From a checkpoint of a small audio captioner: trained on synthesised sound scenes: up to three everyday sounds over a background.
Rows from block 2 of the audio encoder of a small audio captioner, named by matrix and row number. Rows with one number belong to one neuron. Each number is 50 + 10 x the weight over its row's rms, rounded and kept within 0 to 99. All counts start at 0. After the name is the row's rms in percent of the matrix's.
After each neuron's rows are labels from the 100 clips, of 14976, where the neuron reaches its highest value: "loudest band" is the band of the loudest frequency at the time of the peak; "strongest on" is what is common among them. Only what is clearly more common there than usual is listed. The data: synthesised sound scenes: up to three everyday sounds over a background. In brackets: how many of the 100.
# fc1: first MLP up (encoder.blocks.2.ff1.fc1.weight, 512x128), inputs 86-127
# fc2: first MLP down (encoder.blocks.2.ff1.fc2.weight, 128x512, transposed), outputs 86-127

fc1.334 101:46 52 50 70 61 59 44 53 50 46 50 50 57 51 51 41 50 50 50 50 48 45 49 41 50 50 48 00 56 52 48 31 56 54 53 50 48 62 52 37 50 49
fc2.334 079:50 50 50 48 50 50 49 46 50 50 50 50 43 50 50 50 50 50 50 42 50 49 49 50 50 50 50 96 50 50 55 50 50 50 50 50 50 50 50 50 50 50
loudest band: 500 to 1000 Hz (51)
strongest on: wind (29)

fc1.239 030:66 75 52 33 62 51 47 46 59 53 52 50 48 44 49 52 74 46 60 36 48 57 49 52 43 47 48 39 45 35 50 41 47 49 47 49 34 45 42 55 46 54
fc2.239 030:50 50 50 50 50 50 67 50 50 50 50 50 52 50 50 50 50 50 51 65 50 61 56 50 50 50 50 31 50 50 60 50 55 50 50 50 50 50 50 50 50 50
loudest band: 250 to 500 Hz (74)
strongest on: thin (high-pass) (30); melody (27)

fc1.30 124:49 59 43 38 46 51 44 28 33 36 44 41 45 54 56 47 43 42 43 47 37 50 38 41 35 45 37 13 58 39 54 32 33 40 34 41 52 54 30 51 41 46
fc2.30 073:50 50 50 50 50 50 52 55 52 50 50 50 70 50 50 50 50 50 52 47 50 29 48 50 50 50 50 48 50 50 54 50 59 50 50 50 50 50 50 50 50 50
loudest band: 250 to 500 Hz (41)
strongest on: background: none (64)

fc1.285 096:59 59 49 53 50 38 51 52 50 52 52 52 54 01 30 51 53 45 52 28 64 46 46 50 48 52 54 43 50 55 56 50 49 55 57 50 29 43 52 48 51 51
fc2.285 074:50 55 50 50 50 50 40 25 50 50 50 50 41 50 52 50 50 50 53 45 50 56 50 50 50 50 50 43 50 50 50 50 52 50 50 50 50 50 50 50 50 50
loudest band: 1000 to 2000 Hz (45)
strongest on: quiet level (86); thin (high-pass) (39); phone ringing (26)

fc1.109 028:48 42 50 59 52 52 31 50 50 50 50 49 54 56 51 49 49 50 50 60 54 54 50 49 51 50 50 45 52 49 29 13 50 50 52 50 51 59 52 18 50 52
fc2.109 027:50 50 50 50 50 50 50 50 50 50 50 50 60 50 50 50 50 50 50 42 50 50 50 50 50 50 50 40 50 50 51 50 50 50 50 50 50 50 50 50 50 50
loudest band: 250 to 500 Hz (38)
strongest on: engine (68)

fc1.278 105:37 52 40 44 51 55 50 38 44 33 50 49 41 79 58 41 39 49 54 50 50 52 57 39 57 38 48 12 53 41 49 37 30 49 30 46 56 59 40 49 45 46
fc2.278 062:50 52 50 59 42 50 40 53 50 50 50 50 52 50 50 50 50 50 51 55 50 47 50 50 50 50 50 45 50 50 55 50 57 50 50 50 50 50 50 50 50 50
loudest band: 1000 to 2000 Hz (46)
strongest on: stream (79)

fc1.240 028:50 55 50 64 33 50 51 50 50 56 52 50 50 50 28 50 53 50 52 42 88 46 50 50 50 50 56 50 50 61 37 52 50 51 50 55 19 51 50 50 50 36
fc2.240 024:50 50 50 50 50 50 41 24 50 50 50 50 00 50 50 50 50 50 50 49 50 52 50 50 50 50 50 16 50 50 50 50 50 50 50 50 50 50 50 50 50 50
loudest band: 1000 to 2000 Hz (55)
strongest on: quiet level (79); frog croaking (48); background: typing (38)

fc1.21 199:36 54 39 44 58 49 16 29 41 53 51 47 47 55 55 36 45 60 60 53 21 51 37 37 50 24 47 25 63 31 51 45 41 36 34 44 67 82 50 53 50 51
fc2.21 210:50 56 50 36 40 50 40 63 58 50 50 50 67 50 50 50 50 50 50 89 50 38 32 50 50 50 50 22 50 51 51 50 55 48 50 48 50 50 50 50 50 50
loudest band: 250 to 500 Hz (61)
strongest on: chatter (48); muffled (low-pass) (37); wind (25)

fc1.135 173:47 54 46 45 42 51 44 39 38 43 32 42 44 49 50 40 48 51 56 53 25 44 54 37 45 28 43 35 51 38 47 45 29 47 32 50 51 51 39 45 43 47
fc2.135 147:50 74 50 62 55 50 54 51 51 50 50 50 63 50 50 50 50 50 50 58 50 44 41 50 50 50 50 62 50 50 37 50 70 50 61 50 50 50 50 36 50 50
loudest band: 250 to 500 Hz (63)
strongest on: wind (39); chatter (36)

fc1.122 076:49 48 51 43 41 54 62 40 50 51 46 46 43 42 53 50 46 50 52 37 37 50 50 35 40 51 53 41 45 50 44 58 46 55 53 46 43 40 42 50 46 44
fc2.122 043:50 49 50 55 47 50 41 49 50 50 50 50 57 50 50 50 50 50 51 45 50 58 50 50 50 50 50 61 50 50 51 50 92 50 50 58 50 50 50 50 50 50
loudest band: 1000 to 2000 Hz (49); 2000 to 4000 Hz (40)
strongest on: car horn (31); applause (28)

fc1.170 066:59 56 42 49 57 54 48 20 51 33 39 50 50 61 62 26 11 50 51 50 46 58 49 44 54 49 50 40 51 49 50 48 18 50 47 49 54 63 47 50 43 40
fc2.170 053:50 50 50 88 50 50 58 71 50 50 50 50 73 50 50 50 50 50 50 57 50 24 50 50 50 50 50 62 50 50 49 50 59 50 50 50 50 50 50 43 50 50
loudest band: 1000 to 2000 Hz (62)
strongest on: creak (60); background: none (47); first sound: creak (38)

fc1.243 082:57 58 51 50 54 45 52 11 54 49 50 50 50 58 67 49 39 50 49 45 49 51 50 50 46 50 50 48 48 23 48 47 08 54 54 50 54 45 46 50 47 47
fc2.243 065:50 50 50 67 50 50 68 99 48 50 50 50 49 50 50 50 50 50 50 48 50 47 50 50 50 50 50 48 50 50 50 50 53 50 50 50 50 50 50 50 50 50
loudest band: 1000 to 2000 Hz (74)
strongest on: quiet level (75); frog croaking (73); first sound: frog croaking (46)

fc1.145 224:44 53 37 42 60 50 19 28 39 52 52 46 49 58 56 34 44 58 58 55 17 51 35 34 49 27 48 20 62 36 51 39 39 38 40 49 65 79 48 52 50 49
fc2.145 226:50 54 50 41 46 50 42 59 60 50 50 50 65 50 50 50 50 50 49 83 50 39 33 50 50 50 50 24 50 51 50 50 55 50 50 50 50 50 50 50 50 54
loudest band: 250 to 500 Hz (57)
strongest on: chatter (49); muffled (low-pass) (41)

fc1.283 078:45 51 50 72 53 56 41 50 50 44 48 50 53 50 49 45 48 50 50 49 50 49 50 44 38 49 49 00 52 50 49 41 51 57 52 50 49 51 51 51 50 46
fc2.283 046:50 50 50 47 50 50 49 53 50 50 50 50 60 50 50 50 50 50 50 47 50 49 50 50 50 50 50 94 50 50 56 50 51 50 50 50 50 50 50 50 50 50
loudest band: 250 to 500 Hz (33)
strongest on: fly buzzing (40); chatter (27)

fc1.268 021:53 50 50 61 50 50 50 30 50 54 50 50 50 53 52 50 50 50 50 51 50 50 50 50 49 38 50 20 50 54 42 50 50 50 50 50 50 50 50 15 50 51
fc2.268 017:50 50 50 50 50 50 48 55 50 50 50 50 52 50 50 50 50 50 50 50 50 49 50 50 50 50 50 72 50 50 53 50 51 50 50 50 50 50 50 50 50 50
loudest band: 1000 to 2000 Hz (37); 2000 to 4000 Hz (36)
strongest on: creak (51); first sound: creak (27)

fc1.107 116:54 62 48 53 51 24 52 53 45 52 51 52 55 03 40 50 52 47 56 50 60 42 36 50 50 53 56 49 51 54 54 52 48 63 56 49 26 42 52 42 52 50
fc2.107 116:50 50 50 50 50 50 39 26 51 50 50 50 38 47 53 50 50 50 52 57 50 58 50 50 50 50 50 38 50 50 51 50 50 50 50 50 50 50 50 54 50 50
loudest band: 1000 to 2000 Hz (36)
strongest on: quiet level (65); crying baby (42)

fc1.316 026:54 50 51 50 50 51 50 43 51 50 50 46 49 51 58 51 50 46 59 50 50 57 55 50 13 50 76 50 39 50 51 41 52 50 50 52 43 41 49 50 33 51
fc2.316 013:50 50 50 50 38 50 50 49 50 50 50 50 52 50 50 50 50 50 50 51 50 48 50 50 50 50 50 31 50 50 50 50 54 50 50 50 50 50 50 50 50 50
loudest band: 250 to 500 Hz (33)
strongest on: vacuum cleaner (56)

fc1.237 239:56 40 56 56 38 51 67 43 39 49 31 51 31 48 42 52 33 45 43 39 36 60 56 52 52 51 42 60 33 37 41 50 55 43 42 51 26 33 38 51 33 39
fc2.237 280:50 51 50 38 51 50 35 51 50 50 50 50 44 50 51 50 50 50 60 57 50 33 37 50 50 50 50 43 50 50 40 50 50 50 49 51 50 50 50 50 50 50
loudest band: 250 to 500 Hz (39); 2000 to 4000 Hz (33)
strongest on: vacuum cleaner (45)

fc1.152 178:39 51 38 52 47 41 47 38 43 49 46 50 51 38 49 51 49 50 50 50 26 37 47 46 40 49 50 54 56 37 39 57 42 50 52 49 50 42 41 24 53 61
fc2.152 183:50 55 50 47 54 50 34 42 59 50 50 50 72 50 50 50 50 50 50 73 50 82 66 50 50 50 50 76 50 50 83 50 54 50 50 51 50 50 50 50 50 50
loudest band: 250 to 500 Hz (56)
strongest on: quiet level (88); mooing (50); first sound: mooing (28)

fc1.358 048:50 58 50 22 74 49 49 11 52 50 50 50 50 58 66 49 41 50 50 45 49 51 52 49 50 50 50 54 46 48 48 48 16 51 67 50 59 33 31 50 50 45
fc2.358 029:50 50 50 58 50 50 59 99 50 50 50 50 38 50 50 50 50 50 50 48 50 49 50 50 50 50 50 49 50 50 49 50 50 50 50 50 50 50 50 50 50 50
loudest band: 1000 to 2000 Hz (38)
strongest on: quiet level (87); background: none (48); frog croaking (34)

fc1.379 096:60 47 50 57 29 53 73 50 50 51 49 50 50 43 51 49 41 50 50 50 44 50 51 52 49 50 50 43 50 51 50 54 51 50 49 44 39 52 50 47 50 25
fc2.379 050:50 50 50 50 50 50 49 59 49 50 50 50 15 50 50 50 50 50 50 06 50 54 50 50 50 50 50 99 50 50 53 50 50 50 50 50 50 50 50 50 50 50
loudest band: 4000 to 8000 Hz (52); 2000 to 4000 Hz (34)
strongest on: bird chirping (36)

fc1.327 147:68 41 48 58 38 47 65 45 49 53 46 48 47 38 58 51 50 44 38 22 38 40 60 54 54 50 57 67 48 32 45 60 36 59 50 52 43 33 41 31 32 28
fc2.327 151:50 49 50 62 50 50 61 99 50 50 50 50 50 50 50 50 50 50 50 46 50 43 53 50 50 50 50 49 50 50 25 50 50 50 50 50 50 50 50 50 50 50
loudest band: 1000 to 2000 Hz (44)
strongest on: car horn (39); crying baby (34)

fc1.508 131:59 34 51 67 43 50 54 33 32 46 45 50 46 48 56 50 43 43 46 22 36 51 59 52 47 50 55 42 42 33 46 44 51 52 54 56 38 19 42 44 37 44
fc2.508 088:50 50 50 47 47 50 84 76 50 50 50 50 38 50 50 50 50 50 56 54 50 05 49 50 50 50 50 43 50 50 57 50 50 50 50 50 50 50 50 50 50 50
loudest band: 250 to 500 Hz (35)
strongest on: door slam (35); knocking (29); footsteps (29); first sound: door slam (25)

fc1.49 020:50 54 50 35 48 50 50 50 50 50 50 50 50 50 50 50 50 50 50 50 54 50 00 50 50 50 50 11 52 50 54 47 50 50 50 50 44 99 50 50 50 64
fc2.49 011:50 50 50 50 50 50 50 50 50 50 50 50 56 50 50 50 50 50 50 92 50 50 50 50 50 50 50 41 50 50 51 50 50 50 50 50 50 50 50 50 50 50
loudest band: 4000 to 8000 Hz (64); 2000 to 4000 Hz (32)
strongest on: rain (90)

fc1.353 210:75 47 48 52 44 58 79 45 50 51 43 56 39 50 53 40 42 51 46 50 45 51 47 60 48 51 51 41 46 39 44 48 51 50 43 35 51 42 51 56 50 39
fc2.353 197:50 52 50 50 47 50 56 54 49 50 50 50 18 50 50 50 50 50 50 41 50 52 47 50 50 50 50 99 50 50 49 50 44 50 50 50 50 50 50 52 50 51
loudest band: 4000 to 8000 Hz (56); 2000 to 4000 Hz (32)
strongest on: bird chirping (29)

fc1.248 126:29 53 34 45 59 51 36 40 45 52 48 50 50 58 50 34 47 55 57 51 28 48 36 34 45 10 49 06 59 40 50 50 49 50 36 48 58 85 49 49 50 49
fc2.248 115:50 50 50 49 48 50 37 56 51 50 50 50 91 50 40 50 50 50 50 87 50 45 42 50 50 50 50 53 50 50 51 50 53 50 50 50 50 50 50 50 50 50
loudest band: 250 to 500 Hz (63)
strongest on: chatter (58); muffled (low-pass) (31); wind (29)

fc1.408 168:43 54 34 46 41 38 36 44 50 20 47 41 51 42 42 50 22 49 47 52 50 39 37 49 44 50 50 17 50 51 42 12 36 49 46 59 43 35 47 37 50 35
fc2.408 158:50 50 50 60 52 50 42 52 50 50 50 50 52 50 67 50 50 50 48 73 50 57 59 50 50 50 51 52 50 50 48 50 15 50 42 59 50 50 50 78 50 56
loudest band: 250 to 500 Hz (34)
strongest on: helicopter (35)

fc1.77 112:42 53 50 59 61 52 39 51 49 52 55 49 53 50 50 40 49 50 52 52 42 36 36 42 31 47 47 00 57 50 49 38 51 52 50 43 51 68 55 47 50 50
fc2.77 090:50 50 50 50 50 50 47 51 50 50 50 50 70 50 50 50 50 50 50 52 50 50 48 50 50 50 50 74 50 50 50 50 50 50 50 50 50 50 50 50 50 50
loudest band: 250 to 500 Hz (35)
strongest on: doorbell (30)

fc1.15 052:18 51 51 70 51 50 43 48 34 49 49 49 57 45 62 49 32 48 49 48 47 58 15 35 33 48 49 00 55 52 47 47 46 52 52 45 50 54 50 60 50 50
fc2.15 025:50 32 50 50 50 50 44 55 50 50 50 50 77 50 25 50 50 50 54 53 50 49 50 50 50 50 50 50 50 50 65 50 50 50 50 50 50 50 50 50 50 50
loudest band: 250 to 500 Hz (38)
strongest on: engine (72)

fc1.36 242:53 55 49 42 48 51 47 42 29 47 47 43 41 59 63 49 42 44 47 48 39 48 51 49 31 43 39 13 50 41 48 28 27 44 38 47 57 54 33 44 44 44
fc2.36 213:50 57 50 49 41 50 51 41 62 50 50 50 64 46 50 50 50 50 42 56 50 50 43 50 50 50 50 47 50 50 53 50 65 50 50 50 50 50 50 52 50 51
loudest band: 250 to 500 Hz (49)
strongest on: knocking (25)

fc1.53 148:48 41 55 50 48 53 40 52 48 50 50 49 38 51 20 50 50 50 51 50 51 55 33 49 50 45 49 33 39 51 51 47 45 48 41 46 31 59 43 76 44 61
fc2.53 147:50 39 50 52 50 50 61 80 50 50 50 50 97 50 49 50 50 50 52 70 50 61 52 50 50 50 50 25 50 50 72 50 53 50 50 50 50 50 50 50 50 50
loudest band: 4000 to 8000 Hz (89)
strongest on: speech (38); first sound: speech (28); rain (25)

fc1.236 082:50 44 52 68 42 48 23 48 48 42 47 47 49 41 47 50 52 48 48 44 45 50 55 44 38 50 42 18 50 51 35 49 38 51 52 53 38 53 49 40 49 51
fc2.236 034:50 50 50 50 50 50 60 38 45 50 50 50 65 50 50 50 50 50 55 45 50 63 50 50 50 50 50 99 50 50 72 50 57 50 50 50 50 50 50 52 50 50
loudest band: 250 to 500 Hz (47)
strongest on: electric buzz (34); speech (31)

fc1.62 046:46 43 50 50 45 60 60 50 31 61 50 50 42 43 49 51 53 50 49 51 32 48 54 45 48 48 52 51 50 71 53 70 49 41 42 50 50 35 32 50 31 57
fc2.62 028:50 50 50 50 50 50 62 57 50 50 50 50 53 50 50 50 50 50 50 49 50 40 50 50 50 50 50 98 50 50 50 50 66 50 50 50 50 50 50 50 50 50
loudest band: 250 to 500 Hz (38)
strongest on: mooing (38)

fc1.463 153:59 36 46 63 14 48 62 44 44 54 33 49 45 44 69 49 32 48 44 23 38 47 72 48 62 39 52 70 49 46 45 56 54 56 49 43 32 40 47 41 43 30
fc2.463 110:50 19 50 55 50 50 52 67 50 50 50 50 61 50 50 50 50 50 50 30 50 40 50 50 50 50 50 74 50 50 49 50 50 50 50 50 50 50 50 50 50 50
loudest band: 1000 to 2000 Hz (53); 500 to 1000 Hz (47)
strongest on: background: none (49); siren (40); phone ringing (34); first sound: siren (26)

fc1.169 078:46 37 50 49 50 66 50 45 49 51 50 51 50 61 51 40 50 50 48 41 43 54 44 50 49 50 50 20 51 47 45 49 50 50 50 44 50 53 48 49 50 50
fc2.169 053:50 48 50 52 50 50 52 45 54 50 50 50 40 50 50 50 50 50 61 63 50 50 50 50 50 50 50 96 50 50 64 50 51 50 50 50 50 50 50 50 50 50
loudest band: 1000 to 2000 Hz (56); 2000 to 4000 Hz (37)
strongest on: quiet level (78); muffled (low-pass) (30)

fc1.28 130:65 43 50 60 36 46 64 42 43 52 48 51 45 40 59 50 50 45 42 25 29 48 67 52 53 50 55 64 40 42 44 58 43 59 52 54 41 26 30 29 41 35
fc2.28 112:50 50 50 52 50 50 55 99 50 50 50 50 50 50 50 50 50 50 50 45 50 25 50 50 50 50 50 39 50 50 42 50 50 50 50 50 50 50 50 50 50 50
loudest band: 1000 to 2000 Hz (36)
strongest on: background: none (66); door slam (32); first sound: door slam (28); car horn (25)

fc1.214 013:45 50 50 50 50 50 50 50 30 50 50 50 50 58 50 50 50 50 61 52 50 50 50 73 50 50 50 50 50 50 50 11 50 50 50 50 50 50 50 50 50 23
fc2.214 010:50 50 50 50 50 50 50 50 50 50 50 50 51 50 50 50 50 50 50 50 50 92 50 50 50 50 50 24 50 50 50 50 50 50 50 50 50 50 50 50 50 50
loudest band: 1000 to 2000 Hz (36)
strongest on: typing (73)

fc1.395 235:42 37 56 37 37 46 48 51 43 50 37 30 41 44 34 50 51 44 39 53 46 62 42 51 50 49 36 52 49 46 55 45 32 45 35 47 45 59 48 69 40 55
fc2.395 233:50 48 50 49 72 51 40 82 48 50 50 50 68 70 49 50 50 50 51 53 50 74 49 50 50 50 50 13 50 50 70 50 45 50 50 56 50 50 50 52 50 50
loudest band: 4000 to 8000 Hz (91)
strongest on: crickets (63); speech (28)

fc1.362 241:67 46 51 63 31 52 69 47 42 51 32 52 31 48 49 46 41 50 38 36 42 52 65 52 55 43 47 74 44 43 42 62 52 40 40 48 29 42 46 47 43 22
fc2.362 301:50 50 50 49 53 50 45 71 50 50 50 50 43 50 44 50 50 50 50 47 50 29 37 50 50 50 50 44 50 50 25 50 41 50 50 50 50 50 50 50 50 50
loudest band: 1000 to 2000 Hz (36)
strongest on: car horn (34); vacuum cleaner (31); first sound: car horn (26)

fc1.39 025:55 42 50 51 50 56 48 51 48 53 50 06 50 50 69 54 53 38 45 39 47 49 50 50 29 53 60 51 41 66 72 42 55 50 50 50 46 52 26 51 50 79
fc2.39 009:50 50 50 50 50 50 46 39 50 50 50 50 68 50 50 50 50 50 50 39 50 49 50 50 50 50 50 31 50 50 52 50 50 50 50 50 50 50 50 50 50 50
loudest band: 500 to 1000 Hz (49)
strongest on: engine (69)

fc1.382 109:47 50 51 43 31 50 49 54 53 50 44 37 50 48 46 52 43 42 36 41 52 50 47 48 50 47 32 43 49 54 48 37 46 48 41 50 44 52 49 56 40 50
fc2.382 071:50 38 50 55 50 50 39 41 50 50 50 50 84 50 50 50 50 50 50 49 50 97 49 50 50 50 50 37 50 50 61 50 50 50 50 50 50 50 50 50 50 50
loudest band: 4000 to 8000 Hz (58); 2000 to 4000 Hz (33)
strongest on: fire crackling (31)

fc1.389 144:55 50 49 50 45 53 22 63 50 39 49 30 52 44 49 45 46 36 55 45 57 47 45 43 35 41 41 35 47 63 48 42 64 48 40 49 50 53 50 44 46 50
fc2.389 134:50 41 50 48 50 50 61 48 50 50 50 50 54 50 50 50 50 50 50 27 50 50 44 50 50 50 50 81 50 50 29 50 65 50 50 50 50 50 50 50 50 43
loudest band: 2000 to 4000 Hz (32)
strongest on: applause (38); clipping (35); text has "clipped" (35)

fc1.133 124:51 57 50 50 50 44 48 40 39 40 38 43 47 52 62 50 44 49 51 50 36 50 53 47 40 38 47 24 52 24 39 33 17 50 39 50 51 50 35 37 48 50
fc2.133 115:50 50 50 49 50 50 51 39 53 50 50 50 58 50 50 50 50 50 46 51 50 56 47 50 50 50 50 58 50 50 68 50 59 50 50 50 50 50 50 50 50 50
loudest band: 250 to 500 Hz (49)
strongest on: background: none (46); knocking (31)

fc1.235 091:41 52 43 48 56 51 36 50 49 50 50 49 50 52 53 32 48 50 56 50 41 45 13 37 51 29 47 00 56 42 50 41 50 50 44 40 61 84 51 49 50 49
fc2.235 059:50 50 50 50 50 50 50 54 50 50 50 50 63 50 50 50 50 50 50 90 50 49 49 50 50 50 50 56 50 50 50 50 50 50 50 50 50 50 50 50 50 50
loudest band: 250 to 500 Hz (52)
strongest on: chatter (59)

fc1.137 040:50 55 49 08 47 48 50 65 50 48 50 49 50 40 50 50 50 50 50 50 55 50 11 45 51 45 48 36 50 45 60 44 50 50 50 43 43 90 50 51 50 66
fc2.137 033:50 50 50 50 50 50 50 50 50 50 50 50 61 50 50 50 50 50 50 53 50 50 50 50 50 50 50 41 50 50 63 50 50 50 50 50 50 50 50 50 50 50
loudest band: 4000 to 8000 Hz (75)
strongest on: rain (47); crickets (33)

fc1.376 055:45 51 50 64 56 58 39 49 49 49 49 50 50 56 58 31 45 50 50 49 50 52 43 40 50 48 50 00 50 49 49 37 51 53 52 47 54 56 51 45 50 45
fc2.376 032:50 50 50 50 50 50 47 58 50 50 50 50 55 50 50 50 50 50 50 50 50 52 50 50 50 50 50 68 50 50 55 50 50 50 50 50 50 50 50 50 50 50
loudest band: 1000 to 2000 Hz (54)
strongest on: creak (74); first sound: creak (29)

fc1.22 049:58 52 35 50 56 51 50 18 51 50 50 51 50 56 82 49 39 50 50 48 49 51 50 50 51 50 50 49 50 42 50 45 08 62 55 50 58 44 39 50 50 42
fc2.22 029:50 50 50 71 50 50 81 99 50 50 50 50 37 50 50 50 50 50 50 49 50 49 50 50 50 50 50 42 50 50 50 50 50 50 50 50 50 50 50 46 50 50
loudest band: 1000 to 2000 Hz (47)
strongest on: quiet level (81); snoring (46); frog croaking (39)

fc1.66 007:50 44 50 50 50 50 38 50 50 50 54 50 50 50 29 50 50 50 50 50 15 50 50 50 50 50 50 50 50 00 50 50 50 50 50 50 50 50 50 50 50 99
fc2.66 006:50 50 50 50 50 50 50 50 50 50 50 50 99 50 50 50 50 50 50 50 50 00 50 50 50 50 50 50 50 50 50 50 50 50 50 50 50 50 50 50 50 50
loudest band: 4000 to 8000 Hz (98)
strongest on: spray hiss (91); quiet level (64); first sound: spray hiss (41)

fc1.303 070:63 49 50 53 47 55 54 47 50 34 50 50 46 38 50 50 48 50 50 47 48 50 49 50 49 50 50 37 50 45 50 38 40 50 50 50 30 39 50 56 50 55
fc2.303 057:50 50 50 62 50 50 52 63 50 50 50 50 64 50 50 50 50 50 58 52 50 80 53 50 50 50 50 58 50 50 99 50 45 50 50 50 50 50 50 50 50 50
loudest band: 500 to 1000 Hz (67)
strongest on: wind (35)

fc1.259 062:49 45 51 48 50 50 47 47 59 56 50 50 38 55 48 43 49 53 58 54 48 36 47 50 50 47 61 48 43 23 34 52 65 50 50 53 55 49 53 11 53 48
fc2.259 032:50 50 50 54 50 50 83 69 50 50 50 50 77 50 50 50 50 50 50 37 50 25 54 50 50 50 50 55 50 50 64 50 55 50 50 50 50 50 50 50 50 50
loudest band: 1000 to 2000 Hz (53)
strongest on: stream (43)

fc1.506 222:59 42 50 64 39 52 68 47 31 54 29 52 35 48 49 48 41 49 40 35 31 51 64 51 56 43 48 77 40 44 45 65 51 47 43 49 26 43 47 48 41 23
fc2.506 308:50 33 50 50 54 50 49 62 50 50 50 50 45 50 38 50 50 50 50 39 50 26 45 50 50 50 50 51 50 50 25 50 41 50 50 50 50 50 50 50 50 50
loudest band: 1000 to 2000 Hz (39)
strongest on: crying baby (39); car horn (36); first sound: crying baby (28)

fc1.372 142:49 51 49 55 31 45 56 50 43 22 39 50 49 46 34 50 37 45 44 43 65 46 43 46 46 54 48 37 45 58 45 45 50 54 53 45 27 49 50 49 49 42
fc2.372 124:50 50 50 49 50 50 47 35 50 50 50 50 22 50 50 50 50 50 51 48 50 87 50 45 50 50 50 31 50 50 61 50 50 50 50 50 50 50 50 59 50 50
loudest band: 4000 to 8000 Hz (49)
strongest on: typing (62); thin (high-pass) (47); fire crackling (31)

fc1.140 148:56 52 49 66 38 46 62 40 47 49 38 49 50 43 51 50 50 30 32 25 56 46 51 51 52 50 50 59 41 58 39 63 55 50 53 51 35 42 40 36 36 42
fc2.140 132:50 50 50 51 50 50 54 78 50 50 50 50 15 50 50 50 50 50 51 57 50 36 50 50 50 50 50 24 50 50 56 50 47 50 50 50 50 50 50 50 50 50
loudest band: 1000 to 2000 Hz (37)
strongest on: background: none (50)

fc1.509 103:38 50 50 50 36 46 51 51 50 50 50 50 51 42 26 51 49 46 50 50 69 50 50 50 51 54 49 51 48 59 45 39 50 59 52 52 12 55 50 46 50 33
fc2.509 104:50 58 50 47 50 50 39 13 50 50 50 50 12 50 56 50 50 50 50 49 50 49 50 50 50 50 50 31 50 50 52 50 50 50 50 50 50 50 50 53 50 50
loudest band: 4000 to 8000 Hz (39)
strongest on: quiet level (94); typing (69)